A small masked image model, trained from scratch: 32-pixel images, encoder width 192.
Rows from block 10 of the encoder of a small masked image model, named by matrix and row number. Rows with one number belong to one neuron. Each number is 50 + 15 x the weight over its row's rms, rounded and kept within 0 to 99. All counts start at 0. After the name is the row's rms in percent of the matrix's.
After each neuron's rows are labels from the 100 images, of 14976, where the neuron reaches its highest value: "colour at peak" is the nearest of a few named colours to the mean colour under the peak. Only what is clearly more common there than usual is listed. The data: made-up road signs on poles. In brackets: how many of the 100.
# fc1: MLP up (encoder.blocks.10.mlp.fc1.weight, 576x192), inputs 96-191
# fc2: MLP down (encoder.blocks.10.mlp.fc2.weight, 192x576, transposed), outputs 96-191

fc1.98 083:78 41 46 48 42 13 33 19 53 43 47 47 34 44 51 21 49 51 64 45 54 35 28 44 40 67 46 54 61 46 45 76 66 64 52 39 44 44 49 41 63 28 38 48 42 41 48 33 62 54 37 52 39 38 26 47 54 63 55 61 27 52 46 83 52 68 83 60 39 54 42 47 32 50 55 30 41 19 39 53 45 44 95 67 81 31 60 26 67 33 53 58 62 26 64 70
fc2.98 087:38 44 27 05 45 31 78 31 39 53 36 53 37 24 35 70 32 57 49 58 50 45 60 44 26 55 54 53 52 53 45 73 58 59 57 56 50 88 20 52 53 55 42 77 57 39 52 67 56 46 60 46 14 28 61 69 51 51 38 45 46 51 64 42 59 10 60 75 43 57 69 42 70 46 30 45 21 67 66 67 40 44 64 19 63 46 65 59 45 50 67 50 34 71 73 74
colour at peak: yellow (28); orange (27)

fc1.512 079:86 43 69 67 42 58 41 40 63 65 51 69 24 66 65 49 50 64 52 26 41 61 55 45 49 47 63 44 54 31 33 68 49 36 41 41 42 51 59 70 70 55 69 91 54 45 64 51 55 42 53 64 45 55 53 25 18 37 31 55 27 44 41 35 56 33 16 49 58 59 71 39 65 49 57 52 38 63 51 18 68 57 31 47 62 46 64 59 74 75 46 30 28 66 39 40
fc2.512 077:33 48 19 37 74 16 67 40 56 44 27 18 62 48 39 62 55 38 46 68 81 67 59 51 37 65 54 67 30 43 62 59 47 51 51 79 77 44 56 25 30 59 47 29 54 60 41 55 36 61 58 25 70 59 47 83 68 54 51 44 63 44 54 50 48 41 69 57 54 40 50 49 55 26 62 56 69 45 46 70 25 28 55 47 41 66 49 45 14 54 68 77 64 26 57 77
colour at peak: green (39)

fc1.237 094:47 41 22 20 55 39 43 23 51 62 68 62 55 73 26 45 48 68 57 46 55 49 52 83 74 67 24 58 48 49 44 51 94 72 81 49 73 42 81 59 37 49 33 54 73 64 52 73 65 30 57 44 40 63 44 58 35 70 31 53 54 36 40 49 32 40 46 51 33 69 35 27 67 57 55 41 45 35 51 22 64 39 63 75 47 46 45 64 35 44 47 52 66 45 31 36
fc2.237 096:49 60 73 75 78 55 69 58 46 19 45 54 85 39 85 27 40 57 42 65 39 43 57 34 51 72 45 14 47 51 58 56 39 43 18 63 23 35 36 52 52 45 77 64 41 50 33 27 50 49 62 61 77 40 39 34 56 37 57 63 48 51 50 44 64 72 57 57 45 55 61 47 33 50 47 32 39 46 65 67 28 52 65 29 68 35 29 92 50 26 34 34 53 52 29 63
colour at peak: white (29)

fc1.282 084:47 26 24 31 52 32 61 55 48 32 58 31 57 67 53 42 51 34 35 38 46 35 48 51 49 40 43 74 38 49 55 46 62 52 39 76 62 55 61 21 64 90 58 80 56 32 51 50 52 44 34 59 60 75 31 30 40 63 43 61 16 75 55 49 58 50 61 47 33 62 42 56 50 24 66 60 75 43 60 48 49 78 70 38 66 54 74 71 60 53 27 39 48 63 42 60
fc2.282 072:49 81 70 69 50 58 37 63 46 68 34 44 37 40 63 69 26 45 73 76 53 59 47 56 44 27 54 49 29 53 40 33 55 46 44 33 62 65 61 31 64 10 45 48 62 65 35 67 56 64 57 65 34 20 72 61 52 24 39 60 52 37 59 48 39 52 53 54 57 53 59 79 52 34 52 46 36 66 69 58 54 39 54 61 61 36 35 54 25 69 60 32 55 42 61 32
colour at peak: blue (54); green (29)

fc1.25 095:50 73 25 65 67 38 26 46 61 51 47 55 38 38 38 45 47 45 42 61 65 48 34 79 73 58 50 72 49 40 34 57 09 42 43 49 80 37 48 67 38 32 54 38 67 67 48 70 57 54 55 46 47 47 43 63 47 65 38 25 49 48 56 13 46 51 81 45 37 44 62 50 64 79 55 62 22 43 41 43 40 32 64 63 41 35 46 37 43 38 64 77 61 43 75 14
fc2.25 090:22 60 54 45 79 40 76 56 40 39 57 50 60 40 50 44 54 47 84 55 21 35 69 43 85 42 46 70 60 63 68 48 54 63 56 37 56 50 29 47 53 31 67 49 79 17 37 47 43 36 62 30 64 54 37 26 23 18 45 63 55 60 56 52 56 50 35 44 31 36 62 35 20 68 09 58 66 41 45 50 72 41 24 52 54 38 31 37 55 51 62 57 48 60 59 59
colour at peak: blue (55)

fc1.256 096:53 64 43 33 40 24 66 53 46 56 26 53 32 61 64 47 63 49 29 45 61 78 46 57 33 59 38 69 51 53 52 54 76 46 54 77 75 55 16 69 56 48 57 43 49 70 51 54 69 63 46 45 38 60 54 44 36 65 68 66 52 61 76 04 66 79 37 43 58 52 46 00 46 66 56 70 31 61 46 45 65 38 82 29 74 47 58 39 62 52 66 55 47 71 22 83
fc2.256 086:26 36 59 43 27 59 09 70 50 65 49 41 77 55 29 37 36 56 72 59 44 48 36 64 75 49 47 35 46 54 65 55 62 55 22 20 63 69 70 76 45 54 57 62 39 48 57 21 54 44 58 69 49 32 54 59 59 66 45 36 61 54 49 33 39 52 58 85 61 49 67 63 43 58 60 51 68 33 55 59 50 77 17 55 50 55 23 52 36 49 50 32 68 46 70 59
colour at peak: white (56); pink (29)

fc1.295 080:56 56 62 42 62 43 66 35 51 35 53 56 59 47 58 43 58 44 38 77 21 36 60 60 47 38 53 36 39 33 45 70 58 55 52 61 81 32 56 40 50 58 52 66 59 46 71 49 54 48 33 52 53 58 52 65 35 45 44 66 35 70 66 36 41 79 40 37 34 63 41 46 70 85 62 57 48 43 70 52 44 46 40 11 72 23 46 64 68 72 61 19 31 37 25 47
fc2.295 075:48 49 44 63 41 57 47 38 69 65 51 52 28 62 22 57 70 55 53 29 77 52 52 43 40 55 51 41 40 51 26 31 55 53 54 34 29 59 45 41 31 43 40 26 45 54 42 40 63 55 50 50 45 24 28 47 73 71 52 54 68 40 60 65 57 34 43 75 46 25 65 35 36 15 62 77 44 68 53 65 47 44 48 75 35 68 35 47 48 35 39 63 57 67 45 46
colour at peak: blue (46); purple (29)

fc1.22 066:47 39 48 56 43 74 33 39 52 61 40 58 46 55 63 32 54 35 74 45 41 29 35 45 72 58 71 31 52 43 32 55 90 75 47 70 38 33 70 76 25 66 39 54 62 59 46 55 41 48 76 19 36 65 65 59 49 19 48 43 50 32 29 48 36 71 32 54 36 78 41 43 43 73 59 70 42 52 52 36 40 95 53 35 87 53 50 52 38 77 63 15 56 45 73 43
fc2.22 076:35 62 56 48 64 29 64 50 56 31 44 48 42 37 62 71 56 52 21 45 61 71 70 56 31 40 31 62 68 44 65 41 24 34 47 45 73 73 38 31 99 45 68 71 74 40 46 49 66 61 24 66 69 32 38 60 63 70 62 60 47 59 78 58 59 34 69 52 49 24 45 47 66 37 48 20 37 40 57 63 49 27 69 54 25 50 47 43 46 25 33 63 41 46 29 35
colour at peak: brown (60)

fc1.11 095:68 84 40 52 50 69 37 38 75 49 34 61 58 34 62 57 21 55 33 43 43 32 12 60 57 59 57 61 45 75 53 40 49 54 40 39 53 47 55 53 58 45 51 49 33 51 56 28 49 65 45 07 55 49 47 61 69 67 47 21 62 34 52 42 48 39 82 25 44 49 30 78 39 68 96 44 23 59 29 56 47 51 57 48 61 58 43 38 71 55 57 57 52 41 63 44
fc2.11 096:33 54 79 49 74 32 77 47 58 49 61 38 55 39 58 30 43 35 20 82 43 50 64 52 45 63 46 53 50 80 59 76 61 53 54 49 46 39 37 80 35 26 59 29 26 53 62 29 58 34 63 31 67 48 76 62 51 53 64 44 36 20 79 51 48 66 52 44 38 53 43 46 48 81 56 55 47 31 54 49 56 46 38 33 57 54 36 53 61 43 26 51 34 32 54 55
colour at peak: green (44)

fc1.324 115:44 57 22 13 49 49 57 37 54 53 67 44 24 44 73 44 63 68 54 25 39 90 69 62 67 59 30 44 56 41 16 52 51 87 48 50 34 39 75 51 59 63 34 42 60 82 70 50 37 74 47 43 24 35 38 47 56 26 52 48 72 65 59 38 57 63 53 11 46 55 54 13 56 63 49 44 56 59 55 36 55 55 37 43 31 61 51 69 46 37 43 53 48 23 37 39
fc2.324 112:43 49 50 54 58 17 51 64 36 41 67 45 60 58 37 48 35 67 25 44 55 57 42 27 33 52 61 48 40 40 66 49 54 48 29 47 50 65 38 56 39 82 59 57 61 58 43 49 64 37 83 39 44 51 38 65 47 44 53 46 89 50 45 59 57 44 23 49 09 31 34 85 54 34 45 39 79 34 42 18 51 42 42 26 40 79 36 61 26 53 53 76 28 56 49 49
colour at peak: brown (67)

fc1.287 096:51 62 75 64 67 73 12 27 53 61 45 54 57 51 57 38 34 59 41 59 49 54 59 50 43 44 35 66 27 68 53 48 92 45 59 44 68 68 39 44 39 51 60 66 50 37 67 29 56 48 31 60 50 47 56 49 48 22 53 67 45 52 73 13 35 26 42 64 64 52 46 52 74 37 40 47 54 57 53 42 50 42 28 57 72 27 54 62 42 50 49 51 30 42 51 39
fc2.287 092:56 48 71 35 55 29 45 76 41 56 61 62 38 27 56 22 67 45 56 51 41 47 58 50 54 48 72 49 49 41 80 66 48 55 48 47 33 56 34 48 45 51 41 38 46 32 30 40 32 58 27 45 57 30 37 66 52 54 39 58 56 51 48 56 59 59 45 50 49 44 55 53 57 69 95 65 38 73 59 77 46 47 26 41 58 51 66 55 64 62 23 22 46 40 37 43
colour at peak: blue (31)

fc1.102 070:68 54 37 31 50 32 83 51 25 71 59 53 58 54 37 69 48 41 25 38 53 39 49 80 40 40 54 39 21 54 42 80 69 50 42 63 41 61 35 58 43 24 49 59 56 66 71 32 49 13 31 49 37 30 41 54 46 50 54 23 27 62 49 51 53 56 50 23 60 35 42 40 58 39 47 61 76 36 45 32 32 56 49 43 66 45 65 79 57 49 46 64 32 38 93 75
fc2.102 064:25 51 46 40 58 48 22 42 72 37 31 58 49 49 59 34 63 49 44 74 47 50 56 38 51 40 35 42 64 45 62 16 47 63 49 32 50 54 53 59 57 99 50 23 38 42 20 78 48 84 79 57 71 45 42 67 65 42 49 53 56 52 62 50 42 35 43 69 34 72 57 67 38 66 68 50 41 54 42 79 64 46 51 64 39 54 43 30 51 56 67 67 47 59 04 27
colour at peak: brown (59)

fc1.305 093:58 32 24 56 38 36 36 61 38 56 38 55 60 52 36 43 54 59 47 75 61 38 41 73 54 36 61 26 22 51 50 62 59 34 36 64 57 70 39 61 70 59 54 84 42 56 45 41 45 53 69 40 56 62 42 52 16 58 24 69 74 66 58 40 61 65 35 55 49 48 61 42 57 36 50 75 55 59 45 15 41 48 82 53 36 48 46 50 52 42 18 79 43 38 37 56
fc2.305 089:72 74 57 51 58 38 69 73 78 68 51 51 48 37 93 44 54 35 52 27 45 41 64 34 47 85 54 70 44 51 39 57 69 67 44 68 46 33 64 61 49 62 63 49 47 52 73 65 59 57 39 44 50 28 47 46 79 48 32 45 49 45 45 41 30 57 72 56 54 29 52 58 32 58 58 36 35 53 50 63 47 51 48 63 31 44 48 36 66 58 60 31 66 44 59 66
colour at peak: pink (29)

fc1.30 084:43 56 55 65 60 74 59 31 58 51 39 44 38 49 59 53 64 38 29 59 67 39 62 26 60 31 73 54 34 37 36 80 72 71 14 38 27 65 57 65 26 53 52 57 77 30 51 14 41 29 17 46 43 44 26 58 61 55 66 60 43 76 63 64 44 47 50 28 51 68 24 46 60 39 16 73 56 55 40 28 53 47 60 32 88 36 57 32 39 68 52 28 64 55 44 42
fc2.30 068:55 41 48 41 48 31 48 77 59 42 64 51 43 49 49 45 68 57 54 62 30 35 44 77 31 54 36 40 50 74 47 45 58 34 78 49 73 67 64 57 44 31 45 49 10 48 38 44 80 65 69 56 72 36 56 45 13 33 35 30 55 17 48 32 64 46 39 63 57 52 54 56 45 44 54 60 52 45 77 69 64 53 64 79 32 75 29 68 58 27 71 82 32 37 63 23
colour at peak: red (77)

fc1.301 091:79 68 63 58 39 51 26 20 44 45 74 42 32 64 63 41 64 50 45 50 45 50 63 42 28 26 48 61 30 47 30 53 67 66 32 68 89 53 74 47 41 46 51 60 22 61 41 34 53 51 47 71 33 17 54 51 38 61 80 48 53 66 64 39 37 56 34 58 46 83 48 60 38 23 71 58 49 49 58 46 37 43 43 74 48 36 35 22 63 62 44 79 68 48 20 58
fc2.301 094:59 37 51 45 79 42 54 58 77 78 40 60 59 64 29 47 41 38 51 52 59 09 36 68 70 69 49 56 54 26 84 70 55 18 66 57 43 46 49 44 48 57 51 41 37 15 72 32 51 64 51 60 53 66 34 33 45 34 23 66 60 59 49 48 29 32 52 55 65 40 41 59 25 57 57 58 46 36 32 39 72 51 28 35 86 56 67 59 65 60 64 34 35 47 45 36
colour at peak: blue (68)

fc1.259 095:48 62 19 40 51 51 65 57 50 53 34 57 40 51 49 71 07 38 56 71 66 23 67 53 47 95 69 70 45 41 48 43 83 11 34 52 38 43 46 69 49 42 52 35 47 49 54 72 40 50 50 71 41 57 48 62 66 51 62 50 44 07 42 51 19 49 60 48 59 45 60 76 73 37 37 31 44 52 43 57 52 60 43 75 40 42 63 45 59 08 55 54 22 51 58 38
fc2.259 089:46 41 58 66 57 76 75 39 66 69 40 39 44 20 50 43 65 41 53 46 35 26 56 32 76 44 07 44 42 44 57 73 49 57 63 54 47 66 41 40 34 56 19 45 60 63 58 39 44 68 42 53 27 45 43 45 37 46 51 52 73 77 36 65 25 45 72 63 30 74 33 15 04 42 35 83 56 55 35 44 30 67 37 56 68 50 37 46 56 53 21 71 51 54 45 53
colour at peak: brown (61)

fc1.280 086:53 41 20 25 53 46 57 81 41 57 55 28 37 52 49 30 81 67 42 51 56 51 53 53 34 44 69 35 37 50 25 28 67 38 46 85 58 66 44 61 52 41 48 60 27 48 71 40 78 40 60 52 35 65 44 45 60 39 51 50 18 67 78 53 46 63 09 53 40 74 54 24 45 36 53 77 61 49 39 36 76 64 66 45 65 51 66 71 57 32 45 41 37 61 34 38
fc2.280 076:55 77 69 61 51 49 49 19 53 41 33 79 69 51 41 75 28 42 53 56 68 56 81 51 48 42 58 64 71 49 57 47 75 64 41 29 55 34 71 59 65 19 80 42 78 35 48 62 33 64 47 55 48 43 76 46 43 43 21 38 29 29 42 52 50 24 99 50 49 37 35 33 62 73 43 53 39 57 63 40 28 43 65 62 29 37 54 76 47 35 57 37 31 33 17 52
colour at peak: purple (68)

fc1.13 097:35 38 36 66 53 15 53 61 63 56 24 72 79 65 62 36 77 58 46 81 49 52 77 44 43 44 59 34 54 46 58 61 65 28 58 66 66 40 21 50 58 64 46 59 50 63 07 61 43 49 22 55 49 39 58 69 33 57 58 72 50 70 44 02 47 51 50 69 61 42 72 25 51 55 51 36 47 44 60 57 15 55 58 51 31 55 51 52 57 40 52 41 47 24 33 49
fc2.13 085:33 61 48 47 50 77 22 48 69 69 98 43 45 59 55 56 22 57 44 35 56 70 38 63 62 66 35 61 53 56 36 75 53 81 23 32 37 71 58 44 60 59 55 44 74 51 92 65 53 63 69 43 54 56 46 22 60 27 42 54 76 39 70 53 31 61 46 64 47 63 40 55 63 46 42 58 57 56 42 46 85 42 41 36 61 65 43 49 43 69 62 47 58 58 55 45
colour at peak: white (29)

fc1.72 102:15 58 28 31 46 39 69 57 53 74 61 72 75 42 33 83 44 35 15 39 78 29 46 60 71 68 69 35 23 44 35 45 47 52 52 46 36 79 59 47 39 73 45 53 45 62 51 41 57 37 28 58 70 39 18 70 43 36 53 48 42 59 43 59 47 53 54 38 56 37 42 12 75 29 66 73 41 55 21 59 40 33 58 40 76 50 49 44 60 55 53 75 29 67 58 49
fc2.72 078:74 42 39 64 51 55 37 43 45 21 40 53 41 50 72 21 47 72 63 66 17 60 42 43 16 42 41 59 45 42 57 68 57 46 29 37 69 19 20 50 62 42 63 57 45 52 46 41 26 60 61 48 32 58 78 38 45 72 44 41 39 48 71 35 36 58 29 60 43 57 52 61 29 67 30 30 54 47 55 38 37 80 44 65 39 46 59 62 46 46 44 25 49 50 70 75
colour at peak: black (52)

fc1.440 103:43 43 83 25 61 48 60 24 48 59 32 28 42 67 21 36 68 44 38 40 51 46 37 81 47 68 46 65 46 45 46 90 38 67 46 45 28 26 27 72 38 41 46 68 37 56 47 47 60 48 87 12 36 24 55 47 58 51 62 48 54 28 68 39 41 39 42 44 56 34 45 49 25 43 66 43 46 39 59 86 53 32 35 57 21 56 50 78 49 50 18 46 63 62 17 36
fc2.440 096:59 41 33 49 82 57 37 56 55 51 80 32 45 50 55 43 59 44 50 52 75 73 37 51 90 47 41 30 53 36 43 46 57 14 45 44 39 44 63 14 44 34 81 33 65 54 40 72 72 54 39 56 52 65 26 44 36 62 33 69 28 94 39 43 57 24 42 68 57 52 42 64 45 33 35 46 52 55 67 42 35 62 50 55 82 37 29 46 30 68 63 50 33 43 60 56
colour at peak: pink (33)

fc1.409 057:36 58 29 48 56 30 53 46 56 54 29 75 56 44 57 57 49 47 25 47 74 30 44 78 69 17 60 50 51 27 07 34 54 58 50 50 56 41 77 74 34 70 36 29 56 28 36 41 68 30 39 68 72 47 27 48 58 53 49 83 38 43 47 34 45 58 53 45 47 54 43 34 62 27 32 73 42 59 05 53 27 58 55 43 81 44 45 68 35 51 29 52 53 57 61 53
fc2.409 059:44 34 52 43 46 59 44 35 55 57 86 49 67 47 26 50 37 64 56 48 35 63 45 32 40 67 36 42 54 85 75 68 39 49 58 52 36 76 31 34 71 34 61 72 46 88 54 29 41 48 54 39 35 30 49 78 45 45 61 15 27 57 64 47 77 39 28 47 40 46 81 48 31 62 64 39 43 38 77 61 58 77 40 59 23 65 48 38 94 37 64 45 39 51 45 25
colour at peak: blue (43)

fc1.226 092:59 30 05 41 60 54 74 58 43 63 47 67 38 40 60 46 48 31 63 63 53 63 65 44 28 42 27 69 42 40 47 38 58 67 26 29 61 76 49 50 50 48 57 72 51 69 25 28 45 23 27 32 78 62 39 63 38 55 47 40 49 43 53 48 42 55 83 41 27 67 72 20 70 72 58 60 44 82 54 40 41 41 50 69 49 56 53 41 55 61 52 45 44 43 87 29
fc2.226 091:52 88 82 52 41 57 16 45 44 32 43 45 50 55 36 53 34 56 49 30 39 35 65 64 75 75 85 50 39 60 51 34 34 52 63 57 43 48 46 40 58 63 55 42 36 43 79 62 47 77 74 68 24 50 34 36 73 39 55 57 56 58 40 41 42 55 22 33 56 33 38 52 40 31 47 47 53 22 61 40 61 57 70 38 49 42 56 65 49 54 55 48 55 58 00 57
colour at peak: black (36)

fc1.85 095:68 34 48 39 60 68 53 69 46 41 42 47 62 69 57 61 55 43 52 79 71 23 33 51 38 65 53 41 37 45 56 56 58 47 45 64 73 33 70 37 35 71 54 59 41 45 75 31 54 54 35 41 59 79 47 14 50 35 36 48 46 55 30 53 23 56 33 20 63 57 56 45 57 60 54 51 57 53 50 30 42 59 42 32 58 46 70 65 55 62 53 45 20 42 53 41
fc2.85 078:50 61 39 37 56 63 35 74 60 76 40 33 49 31 58 71 27 37 39 54 17 44 53 15 56 68 56 38 34 34 64 21 52 33 42 39 39 48 79 52 57 65 42 41 61 23 16 38 59 54 33 68 61 52 42 46 29 29 42 58 51 80 47 47 82 82 59 58 73 55 72 38 43 55 53 60 62 32 45 51 62 57 27 67 51 52 25 37 52 67 26 43 59 34 68 29
colour at peak: green (43)

fc1.110 091:51 60 44 72 32 61 63 64 48 49 42 61 55 69 33 45 49 53 62 48 77 55 56 61 56 49 48 78 38 38 47 58 70 36 59 79 44 60 38 50 21 51 56 59 36 49 73 40 53 53 37 62 44 47 25 61 42 38 35 55 27 57 68 55 56 59 52 53 25 67 70 39 40 27 45 56 37 41 55 27 71 54 72 37 58 41 50 90 44 50 38 22 46 50 18 52
fc2.110 071:54 39 73 61 67 37 46 29 50 50 70 46 43 32 73 41 67 54 52 47 61 58 71 49 39 43 81 52 45 38 52 56 67 52 42 23 61 44 49 48 62 27 47 35 28 58 39 56 52 52 87 32 56 45 60 62 31 59 48 40 50 70 54 58 48 47 38 54 73 37 42 45 78 71 39 61 45 71 64 70 25 60 25 46 39 39 55 23 37 54 54 36 38 58 70 75
colour at peak: purple (46)

fc1.48 096:88 38 43 54 38 24 58 37 62 52 33 46 10 64 44 30 64 43 66 60 38 31 58 35 38 39 38 42 57 60 43 58 41 69 53 49 44 20 67 32 52 58 90 32 57 54 57 52 81 50 38 41 42 34 44 53 63 51 18 58 08 46 30 74 37 35 55 52 67 70 38 11 23 21 45 59 35 46 42 47 65 44 65 74 50 44 55 23 70 53 65 75 51 29 77 38
fc2.48 090:33 46 43 30 49 42 37 73 53 61 69 61 18 40 64 25 82 70 44 70 53 83 46 56 57 88 57 49 50 21 51 41 63 39 48 80 36 68 70 33 37 66 59 68 39 57 55 80 48 83 70 55 15 59 31 47 66 65 45 48 53 47 51 46 47 65 30 57 69 70 37 41 53 29 55 66 46 60 53 76 56 45 36 49 58 58 57 46 23 48 39 72 19 48 57 75
colour at peak: black (32)

fc1.508 063:84 40 51 46 69 21 64 48 33 61 41 54 60 39 61 57 37 33 13 54 59 58 31 67 67 29 52 48 37 58 38 68 57 63 46 45 62 55 37 64 46 52 45 62 59 85 33 47 40 49 22 67 73 33 43 56 47 48 62 34 44 48 61 68 41 47 52 53 28 57 34 35 76 33 67 56 64 48 37 46 58 64 42 47 67 27 52 83 48 13 40 61 64 31 59 70
fc2.508 065:31 39 54 46 28 54 37 30 56 56 57 64 49 69 53 55 73 54 55 61 39 44 80 27 30 60 49 46 45 18 65 28 69 52 54 47 03 37 59 53 62 78 51 37 41 39 62 58 54 50 81 23 46 49 52 52 74 57 34 61 33 53 46 40 56 65 39 50 49 35 56 54 45 56 53 65 38 47 58 74 41 32 39 33 56 66 53 27 55 52 49 66 20 71 50 09
colour at peak: green (45)

fc1.561 081:23 46 57 63 51 30 40 40 74 57 42 41 49 49 42 43 44 14 72 00 65 47 48 53 57 24 62 48 45 35 43 60 53 31 43 45 50 28 65 45 62 48 53 40 42 56 82 56 19 56 41 59 47 36 63 39 55 35 70 43 51 52 50 52 37 37 55 59 51 46 50 44 50 27 31 22 62 30 44 40 21 37 72 66 32 56 64 51 70 39 76 58 54 45 32 26
fc2.561 083:77 39 24 29 42 48 25 44 17 31 46 68 38 51 70 66 59 52 48 76 44 46 48 52 56 45 56 61 53 70 68 39 56 71 53 60 30 90 41 27 58 52 25 65 70 51 46 77 84 59 49 43 74 51 46 68 44 65 42 81 41 49 61 59 67 54 47 37 40 51 53 81 39 63 62 54 59 62 67 45 48 71 40 50 40 72 40 41 21 52 53 40 38 48 75 51
colour at peak: pink (26)

fc1.461 078:61 74 44 47 43 19 68 25 54 50 68 52 19 50 60 23 61 54 65 63 49 43 38 52 23 41 61 51 62 14 62 68 73 58 50 29 21 53 60 59 48 41 36 58 50 77 59 51 47 63 68 20 23 13 51 58 57 74 35 61 40 58 45 41 51 47 58 46 44 71 36 44 27 30 32 77 50 36 42 64 50 44 47 49 41 14 57 37 62 47 60 44 66 46 47 25
fc2.461 078:59 60 62 61 60 79 42 67 35 60 77 36 53 46 50 47 72 56 53 62 44 50 59 54 51 28 39 43 52 48 32 35 73 22 58 67 45 32 68 46 31 57 72 42 24 57 51 52 44 47 09 83 69 70 24 24 42 51 58 58 39 57 33 35 62 83 29 68 37 42 59 88 35 56 63 56 59 27 49 16 44 49 09 64 80 51 40 58 40 60 50 40 52 35 44 39
colour at peak: purple (42)

fc1.489 104:49 18 62 54 39 74 31 33 50 59 70 65 65 50 58 47 55 57 71 58 58 39 47 53 55 38 26 64 00 47 15 88 66 75 60 50 73 39 58 45 43 26 61 18 62 18 42 28 53 56 45 65 47 40 46 49 56 53 59 69 73 63 30 54 64 54 74 18 48 69 45 66 69 60 60 64 63 69 39 33 51 47 49 69 50 66 54 42 58 44 58 37 31 22 85 52
fc2.489 101:75 25 60 63 25 50 67 24 29 15 80 39 54 30 62 76 30 57 53 28 64 46 41 41 45 57 28 34 58 54 48 41 37 62 46 98 55 30 41 59 49 46 19 71 44 28 49 52 35 74 59 39 33 53 54 59 43 43 56 71 78 77 56 52 42 51 50 41 54 72 37 58 60 59 58 58 62 52 39 58 73 28 69 62 67 73 70 35 65 58 60 46 49 46 65 42
colour at peak: black (61)

fc1.379 104:36 31 28 45 70 53 53 55 53 51 72 36 58 34 69 40 60 68 37 50 63 72 74 52 39 63 71 48 71 50 21 43 34 69 47 64 38 64 82 44 57 40 64 79 64 66 59 73 28 20 30 48 76 61 33 53 38 56 65 60 49 56 71 87 40 41 44 23 57 29 44 66 45 35 43 42 16 50 70 69 58 32 56 72 70 54 39 52 53 60 62 59 67 37 59 36
fc2.379 099:72 44 69 49 33 27 53 43 52 70 89 64 73 73 52 66 31 19 49 41 34 70 57 51 71 40 19 66 51 42 38 76 63 39 64 40 60 52 18 52 40 69 49 33 51 47 28 49 68 48 62 48 08 31 43 65 48 34 35 61 36 39 30 59 57 46 33 63 51 60 41 37 70 67 49 26 63 62 38 79 12 68 63 44 54 51 51 56 52 50 65 37 45 67 35 59
colour at peak: black (59)

fc1.503 083:39 66 44 36 56 35 68 40 48 61 39 48 29 52 60 52 59 56 20 89 67 47 57 16 32 63 43 72 59 43 38 61 48 53 58 57 42 43 65 48 38 63 53 58 34 38 57 60 50 36 57 40 34 42 47 33 36 47 62 41 45 46 48 51 48 48 49 44 43 68 58 54 47 46 46 46 66 59 54 43 41 65 43 37 56 44 33 85 30 68 50 42 40 40 32 64
fc2.503 072:61 44 74 58 46 61 43 60 42 52 45 90 67 52 34 67 49 37 80 15 33 52 53 61 55 52 71 24 20 38 54 56 34 62 40 36 49 62 36 26 95 42 57 46 80 56 42 25 33 65 46 59 60 43 45 28 29 46 60 78 71 56 50 48 46 64 44 65 55 33 55 51 42 64 74 36 60 30 49 57 68 22 52 52 59 61 81 29 56 35 43 71 61 54 49 55
colour at peak: green (100)

fc1.260 077:49 34 57 39 46 64 52 56 73 52 61 48 69 67 36 67 55 52 34 63 41 71 66 46 72 64 56 64 33 55 60 47 34 60 41 87 60 70 38 51 53 40 44 45 49 50 47 26 48 49 50 29 27 31 30 73 80 85 67 44 32 68 31 52 63 22 33 42 58 64 55 39 29 69 32 60 34 46 73 56 51 46 54 85 37 53 72 35 84 68 69 29 15 58 65 54
fc2.260 086:40 58 59 73 66 55 49 48 27 56 39 58 36 52 61 38 66 44 60 46 56 39 40 48 47 33 43 39 85 34 46 50 80 57 57 23 33 45 66 55 51 54 36 54 43 38 54 75 48 47 67 47 68 74 71 25 18 28 11 56 74 32 56 43 36 57 54 53 43 61 48 47 66 37 74 51 76 58 41 78 59 50 49 25 46 51 21 66 50 35 27 36 93 31 50 72
colour at peak: white (26)

fc1.119 064:41 73 07 54 54 53 48 45 57 61 32 69 58 48 44 45 28 70 40 40 37 55 58 31 53 42 55 59 38 35 44 67 68 36 65 56 51 41 63 82 56 62 59 59 53 62 64 68 38 46 44 62 45 34 55 21 40 43 43 70 25 61 48 51 50 58 75 45 64 30 24 41 95 49 63 44 42 45 42 44 40 63 32 42 72 22 72 39 25 60 41 33 70 20 61 46
fc2.119 074:44 38 90 48 63 45 39 53 46 44 54 32 48 28 56 58 48 41 43 47 60 48 42 69 46 55 42 37 36 59 65 43 24 54 43 54 64 71 31 17 50 42 24 44 58 58 43 40 67 41 54 36 46 61 50 86 83 68 42 23 58 36 60 52 32 37 13 45 31 72 72 55 24 51 49 61 53 51 45 41 50 12 78 55 42 64 34 53 70 53 62 59 32 73 48 58
colour at peak: green (29); blue (25)